{
  "tokenizer": "char",
  "text_encoder_layer_scale_init": 1.0,
  "one_sided": true,
  "adamw_lr_other_params": 0.00096,
  "epochs": 34.1
}
Rows from block 2 of the text encoder, named by matrix and row number. Each number is 128 + 32 x the weight over its row's rms, rounded and kept within 0 to 255. All counts start at 0. Numbers have three digits each. After the name is the row's rms in percent of the matrix's.
# proj: attention output (text_encoder.blocks.2.attn.proj.weight, 256x256), inputs 128-255
proj.145 105:147147188160113148123066146099172117105087129179145143106163111178102131158104128114116175096110140155076115116130134192119208091174165187114091058108163133145060153088141197117170129102180189128178121071139106087115125133095123144188102117104123145130124129163157091108158094172175126121098122079062114097071145103097089117156178104096094083128125124123176097086108150112139190141152
proj.146 103:109129098152126104164117124163118123100161147161119127145111128102106130191150158135110112090085108108159133161152086074112124154128101095117189133111147139081142066148192092172138096152138110192089141174135142141094151125143157162116182072110113104128137101129126151107136148102140112108144114123161109150150100171153174125127118174128162117110112114091120157130097136143109095113072
proj.147 095:161139163160102137124141147108105168160077151129156127107122123128113117147148100139177136142135168130162145126096074106169128138167119100133151154128128144151096103104135108112122118174133109171131187161159171110137094105144120195118116188177154132092093157141095141152126179112104105180177106132200122121172116065141089145118088115125119153165098113111136087191137070121166138131113
proj.148 094:088112156087143130099116152138173142130093170138163195109123126153153135096081113114110170168114105179108096121158153143093146086113156161146143147093139112147116138157113147110139163086108115100141134100138166151190130099156114091137104199216160137088078172127150107194152144170084136187120098115117119114171101123120056232184139106130073069181153194094169194105065170090076192195115
proj.149 103:116140136130126076121130152128145129143124135110101164123105155114098097143132106131113159110125154149082108088121164183147195059162162182150119068132136076166113118058124187102187177070148152060133117124122111082163143134156094101149160130136149127154123154078117138149114139143082108104096130190077094144119181142126156064069121149116157178108134124160075187115188164138140087108095
proj.150 090:198084148143132169074102164118156138079074090127096162123120120158069081137103131112089169148156149173118124130096201145117106115080083144080135110082156062112135136158191134126148141098071097132133187093139135088136113130129100191157104176140113152146109165112129098132143127133114134167158128146153147156112128105123131117175114110184151131114080119161108105134141131149151106128205
proj.151 080:137105108092165160094073099108179113120111091149135081135115066176144170108159152114074132139122169091087114200173075131114062176114122093081090071118169099085174152119151129117117050157171153105128125176178068169120095096089082125111107083070131092147142090170138204113088168161126122138127191164150110098114134149113126147154136069195178074134144106117153135132139117146151109102197
proj.152 127:099139132133107112121140146133130146115114140120132140097104111117133109126117147135140127148127099149102137094152157151145147109152132152164108096143134120124112115113143158133141143100139143167136125133116126147161114123122136086105126150138150119129112142124096130158143113146125110125158123149175129124118102101113103183143105101133111128168128124073140117148130128146115139098123
proj.153 104:120142066081143126112165097137128103126167097080124136180105175091167142099159074143118099132128131099155159123112128121146122162150090079172132145145095140109184141135109102163116099142124145091118125132165124115108135112102161157123130113108118147147143139132175144112126093119157146110145129101152095115169081158112097190172083094133092114147108149111131136139098089119103173154166
proj.154 093:153090150170138084084111128086183132108087126113141145102128129162130131143124087102104175131135175144126131084125120140127136061165166134127134112085125111156127140102113173050167162091135162218131170181170151156196134134179121133089129153174162095114102110081122119172157146109115096144166121132112135110137155133117111133103151106134119151128141135159124130117148145076092163148112
proj.155 105:150127162139123126082102157115123157081096121137164157133162147152136091091046107086114137143133151089092193114142177197117132105115114175084075104106125094164149179103140177095150120074091126125148116139200063169118147114110119083115114071084147136137141112120150180148113161118122133104206128186184156173134086114166140081116073135102093136134153096103087084171116073152138096083100
proj.156 107:124126134090165152165115127105182069139141103124101092153109139127133171197140151159113135075077146101096118128118108170129143078177124141135074060151124163146109095065121174089122106119170198034148097132161098145115155116121110139154093162170103093123169143151162135146122147116092192184077157048102076099146076192151117118118144144120141096105110157088104163128107142112142101160117
proj.157 102:135193158163067131115155145170141187150147147105171164144115215110079088147115143113144102117152107131166175064099146139199143106162164132165111190187063156193139106066076058157080177143106127104088111147121135142085179165162135170116145112100125098137134079114139139101135165112108123084122103152100134113094144125126133096127129113147132140112120111132146142100142144136154128104120
proj.158 096:132087150144147152063124122080175132137104134111166081106126114207154112072119091106089165140153158178080113137092109157134136099125074177136080076126194145088099120111172165122137104121169188204118148178096164122100118182139138161068132066100116146117091082046120163144085167098100064087150144124193140113107099113164130159200110098138119094111097175113105106148090113122095143132165
proj.159 081:114110118075173120097098109085143110105092144125132092151137118151163145110113125107123153146126048134135049113172194108076152148074112154147137183105165150110105150185137150161117160084098103151185117146150099107103129132148124179153133105122114113054127096107155139134150141110132107148105114080152115140136173153087178090127084169078120115104112127082118130150157108156168089118138
proj.160 104:041149150178142117194142128065131054120133145127115143149073138138149154169112124128161137075055162111112135156202136131091114118112145109058120104099160102089194147163128155097163107099146112114165142122171075083152117167102169161160059165127104115125145157150094133131154120089136156189137116110133127157200174109089102161069107118165153156121173112135155087117164105135188124156173
proj.161 097:064162119124068090208189143203051164143208146134093128121052173101115060159194145179156042117133126091145133149153118104105157157141137103093153119130116110120136124134154140148149111140138110100153106099075111117089163191097181169144106105091043105112198126123160080038197047061197176098150134133132142152151125121123132128089122138108133161115119122153093131130144134133167120130141
proj.162 108:111123196137088113141117180144114135134094118164080182072086159116101108110077062141196155143090145107116148148148112148109093136114133114111115101105131165104163160140127126079129114148128106109171141064124123129131141124089174170156078164137124134130121177143152094142153095147180180186082120098071104109127107156124083171116173104134090126102142148127155157088073170089121182181137
proj.163 091:175155109145116129139117139134081150126127084114103097112089079118092119152198110136092119124180163098131178155160096145105117170143138100111129148130147165137157123136142095162134088159139131166160188073086133080202137126161082116146124164179133094162075163121131075178237106161162109135131164191130146101149128129157140094119128092148117153115142117079132139131145144138157127091095
proj.164 100:102124112149120090157158147140128124093162152124127119105152092089137121152131194122101116110129056114107097132151134134107148129132126143140131154125156146134097120152071113142096159124122111166202126096135080051151148151107143191168065151116081102089140144084103088131186077074184110142159171083170175112153128091163118131117111126073095109157072126095118090156128092105124137085056
proj.165 096:124168111094135123137118059157101113153165093139121064149113082140108123167160154145102102137132153133119120062123159160151199114168153174123162132127133113183096135086121131155168150077131138157104147138144132122158094159087202171165120165110079176161175134160114091079146086122195157150091148104083130091082132114147089155144211121127118114178140150153153157092118180058087188167132
proj.166 101:083124137107146132125084097123150126163119088153117099128128105162124136136153145128110122105107101146094143083102151176134169075156171188104109058095108087161065128069157187126183157074166137106132102041066106078119130111069115148221114107081103196077132121155154072105141082121178114088181123134084078172129119092089100161121152145102126112213164092108166119080146139089117168112103
proj.167 100:121082110139131092085164166092099125128130148087126168132130173102129086078122065077120177114161096152157168088088128143169131152157143129174150109173069104094113092096151109189159166155147111180132166192171121175163069134152109162092140127116091131158154103149119162119102124116151107153140227191205165100136149138096162107149073062148171160115069063082043111203232101222143063055161
proj.168 100:091115093137124154146146138126113142159148092097087133149073159117124119079146121152142108132133103118164212066127148155176128155138169139125158182179068128156114103083134084172146163133090106134110135047128149106086181096082176079179115104116175138126128119134205080123181085129200161107131131118084077154144049145145081166070148135108072108137175107095147127105086121082185173100083
proj.169 100:094127125122140110118122122137124132128112070131107137160094144098086102156131146097133116143144081129124118089155194114138169079136148143116174161120106086167157129147093134128118193081104088124134154174125167150117130069160155137067098173195156171121068105102097151210091203148065105154142141141202160140191126148089150150113070128138160142111104110071080110183161102194125076101132
proj.170 095:143129079135122123168164062175112103140208152129138070165121099123206145183199162157093050147183123106190152155125059088122076192140096079179144176125078166094167153157099053136072098205150114145133172143091178098160146113167147131106109172179124128163117126120140127142135149164108116168090139113075139113141141141090173084076162147129163122109165095133132190121176156155154096109087
proj.171 086:117106107095092108162170125159133148146146139134124108118101107099119127130183155149150102107155146074072085193092059106163086090133078078155075039184113177053111107104113142106086082180193204173128128149134125142115124096125178155122110126091111135102151126190117135124110093074184131134151151151194156140170078136168084182145095098129074168157096149090163138177078101137083140147138
proj.172 100:091181103129111113146155142173107158143151140117049136108126167097104086174143140155165112149125170107160137113095110109139146175158126116144142117134123103178122119098161129137169121148126102151121150059144137131137115129147043102142162108114131129121119120076161072138169078115159135043159196138091155061096134112144074091178173077116054096126095134149156142119108163066087205126110
proj.173 119:161094123151174153067093146122127159141074125129099167100165076124088132108117105113101197183165109215062109060105225236138190040147173247172055104107139103179051137082163188165176176030098144152108137178133118106130118142119163190127126133113113144145133129153125156121114146092128133169156087133104114137117158113095122114141145152070095145132111114118198124114130129164124147111140
proj.174 090:149092124103116134094122164134080133131082083148044117068141111085095086130129069120140138183150072104169137117125151069130115148093109085159198197159100117118150110163126093191119151153116082125104136113144134088150123193108159153127153116121132183127106143120115121093145131134131122125131068172092142179153162102136116127094162135124131158142092122147142118114129155148112126142101
proj.175 093:168120095078158146082139082140105124135131147084137106168149132140132145099154087125111106137169153087113135165125131119112064122067110116111112167126135193060169176183095088114100113156104131135114159173161143192124145119135163118090112142139163100139135130112078180127089183133072119132207106147174136200112134097165124218126071129143123165155106055121117053157132128172105100086137
proj.176 115:099133128102110121099109170111129135156104126148113157107150091123099107107081106130164166182145136105068063161184077124106148069164145127099098014104142146086113132124058212052128124118233212134164150129176081089102144147123093169184110117100091109117145128099122146092153113093142126139091172114134152079127117149095119144142149092088103120116133122071107157186153115158086107081093
proj.177 094:153065156116143129084098099105126107103106140135238143111163136193178148049051132046095131121158123138080079135119166168123102087088155171099112136088152087163146179125155141110144124081091130143064084137092111121147113151150069088103172115120145076114133159149103130105087139146098127112150079120178146152112148095157154125112096145081126152105141100140132073165153078161136085081094
proj.178 105:093107069093167140145115081144113100112146144106138135167151074106147165128164159106083111093144104144168163114117146127159071135100120116137156157114115086129113133144125096100122192139088079173170191127117151075182106140213056124112132117163168123114046128100147127197140185140092043096175132200142128176124118135158185099107105164113156190127103077126121098136165128179162086081100
proj.179 104:170130157159116129122142137114102108122118128145128107095119152131126097155103115140144140146112169133101157164140106158106121102113106142118085072113156153138096132110139135061117111142143143101127132117141129140138143054101144110133079148143148106141150131158107125128128149166126154178141190114144100127113115138106159146132121125066111112132142093051092113179147139159138100075089
proj.180 097:181129174172119140119112138087135120128111134155151084138133122147138138135109117123139143110134171116144132132152102096136114124133144090107164116085122149120161113123122121092144137138146153137141146174134149171118120127138125090112129145191160129104115139138068160186095165140075113173097114149083110155055133155154128138133156104235211179120109108196122127059154152131147102151237
proj.181 095:074110152153127123171113146104142105133082120159106151101106089170126134134124121093159147112119180145060139106113151168143185065151156183106085009126168092151075101064201214117181118082163188150086142118071197151091149120153172103123169150170120153190117143142154095126147108167133176131123202151072173105083143120108096137138169094172143116142134109153144151096136198067112182145177
proj.182 104:107150088119145128160161084163091108135183127129120043177103109103161126152169137154129066134140109136194155106113125111139124181124120099140167181166106102179131135133115076112110161170089064139135170222164151168132096135162097122087128120151116126109123089108096192163059187126067090127166125205181138165105131101160164103116101140183196165162119087174098073142142129174119055084119
proj.183 092:169112117119111151168152126167109143150157080126118117151096138141147128135178125179119061159149136137147160139128142106107087178108100130151151171123092162098157158189154124129137116149102085061149069132099069116085131164087140153101098070043060099103166084110118159065139094126159142108140163082195072126124155117170156115149070142091125107109058115072068039169133121146138104090117
proj.184 105:148177128114102140194108113128111104161147140157142080117148072152130143182145167161175084098096117122183137118106094065155101142125136100105191142161097142081145076115136093110104138182167109120131129197149163176188110069143118162083086206223149163137122179165091164190050188127064159233174100089184102146154115128110112173161058103135126098158148161129136086151113126137103131150162
proj.185 110:128161135143117096139115129149110164143137142133136092121110131134124108137121154137139123142139149113066134115151152183098177093148157184125097099105157127136125150100154191173161080084123166133161138082111102063135163174113118133131113142136153114084133178105149097113182093129127136133164141141176152136144144141134150082090091149130139139102101120136081135159140117125126102110110
proj.186 095:162105130137066121141141127119133115169160078145158118111099147136124095157112133127151079120153165084165111164141036056132075170123106049158129178139130172111157121151069067113080104204143142164110064093090175138142082062157110034127152082143157145140071137130092118178114126192114076085091121120121156113117150166076124146086114094163139154110142124162136145134159147105158116131132
proj.187 091:129108095140188141107159098071114080083162143079146067148111111143161139115122141082085122102147053128160174064075160180196122144127117180172113169153076071200056080064170113184118196106086097128088098124109173163144155098181084088109190119165148093109097119108190131124082164148074122114073097086074149138119129141121130064084135146148149141069161127205127175123109114116098109166110
proj.188 090:123057098114201133081110084098149099148117061073094133156133106128142161116147120131073165172151155113139101139167071112115138128155148098128098071145138139131130123103103129053122135137196157148146175175137135164195042113167122134095109180163115123080120178138090138114073157128095113180153139140165093121188099106116141157088112198080157133100059135109063136134123116119161137136098
proj.189 090:122122162182062110144085123093135081130132152185215111109099133184177152138141095131128097098128068165096100094172216156093190062099128188104143163087175121174120170167139177128171180046068131174081126104067156158146105104139145147092150119133141125158110159137111107111135128137163123115179086127131103150139147149063138159170128120189173132089084151180117114100139158110117139171152
proj.190 094:116138144124138157140092089104124117092120094156172116156111103158121167148134156133100111104099112139159160142152098105096079161108121113150110179132141162108120119176125101133084115162107111148114145093085128090208130124123121107166112164164153131078108194154102072152184087153169155150130129109109143133124159134112135128094129126156162114117115139110129148081126152101142145132106
proj.191 124:131154193144100142128083135116144153146082124159121166098134126144084132151100106145181181136077180130066100191113086160096149117135136135091047014106199128083075108115187194110178056143166192125150114090102108108134143128094139138158128130111110152123149127155171103124150092113149153114075170112111088077162142131113127124174148122120093058084148165091156172119129163122144142146131
proj.192 105:130141076110111145139164056128130104129204129083227102194122182138222172096173142099095027072158076109118131121105133123134101117124120136165144160155089156126121127133113128142099134128095105156103103099123139106088167167099171121158158083078112139112159104092139092051200056088211137047142095202158177143195146075121121152113107085141094160169134135168149134151147081148107150146133
proj.193 099:139098140102126174103151096076150096123094143114184097119171103163209158086128101101121126119172123163132137078083166098152175075144163128160156165142093167121065073136113124172102195126105119142121137142079185119147089113179122100139137152195142151127058137110121133188076170156069073157080181088185138106096143107104159145155114088112156074113161091078084094222166076197144042069156
proj.194 109:089139143108118148139130155147128134144139125124110135119132140127108103150119156104142140131115070151062060194163142138063154125104131152118122029078196122066131154175213207164169071088150123157141155134166142202170120079156071075106124140195201136068075176096146127233120148139110137160131184121120144062091068105139088162162151083121088121133112131131133084142134132115126151092115